From a checkpoint of a small contrastive image-text model: batches of 256.
Rows from block 3 of the image encoder of a small contrastive image-text model, named by matrix and row number. Rows with one number belong to one channel. Each number is 128 + 24 x the weight over its row's rms, rounded and kept within 0 to 255. All counts start at 0. Numbers have three digits each.
After each channel's rows are labels from the 100 images, of 14848, where the channel reaches its highest value: "strongest on" is what is common among them. Only what is clearly more common there than usual is listed. The data: flat shapes of many kinds, plain or patterned, on busy backdrops. In brackets: how many of the 100.
# convs1: grouped (10 groups) 3x3 conv (encoder.blocks.3.convs.1.weight, 80x8x3x3), inputs within the group 0-7, a 3x3 kernel for each
# convs2: expand pointwise conv (encoder.blocks.3.convs.2.weight, 80x80x1x1, transposed), outputs 0-79

convs1.35:152156121114142110102148139132155126109110139143181165183151100155139100104110153123113086157185117135118127123125116130123147160114092120135151103169125135123053115124108133127164092095141124109132125123154137098134
convs2.35:170153140118146124097106164107108134132141114111122140113114103114135085123129118109164117152155172182156114127101131117093077091122113118170160117119089111134126122132194112160119153176119145094155110134128170141144111136122113138154125144
strongest on: circle (46); largest shape: circle (27)

convs1.59:115105142107103173133145126116141155116093172111126141133126120107053146142150131154122136148079091131145133103124114130154171123187161116112118112149146113134186149126128151137100132114095119129151145082124126148145
convs2.59:133146154111141132187172158127089097126119108086127158140106160142121110159136174168156117131138160141134126100150125128102139118146142104092132140127148133144107102150131135085106156113130166138178140155145134094091137120118070129141107157
strongest on: orange shape (79); its colour: orange (26)

convs1.72:105080136122126165113100103137131179138100085147115117106138159173082110130073119124108102105124122137171138096118136154147116175099092122140132128119127138097122103131163153140121162089087129121117112147126109144142
convs2.72:113134147134152139113177115155139118164095107148134151132067119106145105130158154075123144155155155115125125119108122109166117167142143143100165131115089165112097132112117141095122104133077114147116111166135080139121121151086146161128138119
strongest on: yellow shape (80); its colour: yellow (40)

convs1.63:127156155132138091139102120130160122108110101120158135120081096110138178137156130109114146159134121141122112132119148131134101135119103147105093119065161119180182146131118132138108123105112107090126096120188154141147
convs2.63:187164144125123141144107127132102129160121123113107124104120079113131171140143125150174145137121127142109181135117135114113159133112088133098120116081128146128088136120139170163108167143129127125213096125135158131145141129115124145128087132
strongest on: orange shape (79); count: five (41)

convs1.44:123131103119080134135163170140093125128104150125172160135136123127129102123101114139087071095112193082184126152132137130109128122105128123103101096100166128156159128141132116106118124091111131127120115148112133109109
convs2.44:102140140120136136158135127123090139148102159071119113106077129120170090131141137161122123147150118130141117126182117109111161110156131117118109135147151132124162104150147154119124136146093116156099115140190134193138096168114103111123093135
strongest on: yellow shape (90); count: five (47)

convs1.28:170139135168112178137207147106094135118101140135150168133079124109165090114105107130152128126106107118129117119113143115122105162115079122133122100135117086106118121119102128119101107110099081128116137137129121119099
convs2.28:149123131131162114131116136164084131158130157113156114133159136106157113116146118179082118132123158099130154173132131178116099126120138120171170119137146134109136121145108106125099117148177134095099158163136155134132167113162167158124103163
strongest on: yellow shape (78); its colour: yellow (32); flower (31)

convs1.61:136147123159120129130105114107112109176127102154161049117120089133144075111176122142142096140130139121093139122138141137101120126104133139085097139152077141171115117130143111107146111107151129115100127173129100131123
convs2.61:152138098104112129120176085124116133161108127122087082105135149126153141113129144122132152154144153141097186100159130122136129143135136129107114109088158163134108143181099174117087144102118128143168096119157152108149154105127161097128132111
strongest on: orange shape (85); ring (32); its colour: orange (32); frame (31)

convs1.56:121150161124160162133114129096098137148101080149134075090107137141122122133148142122131119106106108138101107158142129138076106170092135183128100146113104144189113109137112110146126101117123138137082160144116110139136
convs2.56:138116152141150156165162126121092106098152138130085147135113154087129156171119168127144121128122103162150161149134116114124149163128122133112096132144108109146093160128134149104163162187138145126158172139126141125132159092116072153136114159
strongest on: orange shape (61); red shape (46)

convs1.41:116166127131081173112123190144145124118126129139129118144146100116131128124113130111164148125088179099151151118100162127106165142182146114159119153085137106134164138096130110145168115136151165102128103119128116102135
convs2.41:172154095140183140112103109121143122159133150123122088084123142094148156145104138104112135133107143146142123159194170115123059125137113154097117134163172132155171113116150147147143156123152142137143137115145133157128127125110129121102134151
strongest on: yellow shape (78)

convs1.68:136109133147158130124138143140137088130109130128133142138115102137160166118116143144155125087142123112126140131128140097128091142120109138145126134142150077117159126079090197128059117201113134139106113148122143093132
convs2.68:155123140108147124150140079112124118122156121105115121150128163164171152116128141163136161134131134129121130105109103097091151137110110162179088075160127125130100201129110103109126145107122137145115095130143105130133082153091165123111120111
strongest on: teal shape (100); its colour: teal (25)

convs1.75:088154118126150090142117091142155149181138112080050105111116129111125098161142121124132123125112160130146136114150147148134103133084143136158160137138099134099127156155101164136100100094116121116110112115146116153155
convs2.75:158120111157086109127123135098118112105178152100132117141099124091157150152162102104144143091088134163118102175142169114107175114142115125100158150118167108098124102138136113182111119124131144142117108130168154134166134134161127143102120127
strongest on: orange shape (49); circle (41); its colour: orange (27); largest shape: circle (26)

convs1.26:169132146147143094137093101140121146142182146124156146129129136099150128130098130138102126123150119118146129106102119096189142117137150124140161135142139108123109137139118151144152134170196168149079131112074117092135
convs2.26:128088106129105183117092151137075140147130078119129193112100116135155124076114115105105129129132119143115097151127141111123135136094151162152134153139071121102116111169086162142142127149100149123125114123109125130117145127105150109161114105
strongest on: white shape (89); its colour: white (33)

convs1.62:131150118165140119113161147096108109196110107159174181100122098129153124110178161123126149110162166148115116116131139125118146118102148090127128100105134108123163127134134131123139145105110126151128135157156088169161
convs2.62:143075107141126157108159121134181158129112135143142127089128201146097181100100124118105137123145124145126135087162093133092129127106151147163093088100100113114125143109114123098154158129143123107148144149146135135107155112146120146120154104
strongest on: orange shape (91); frame (32)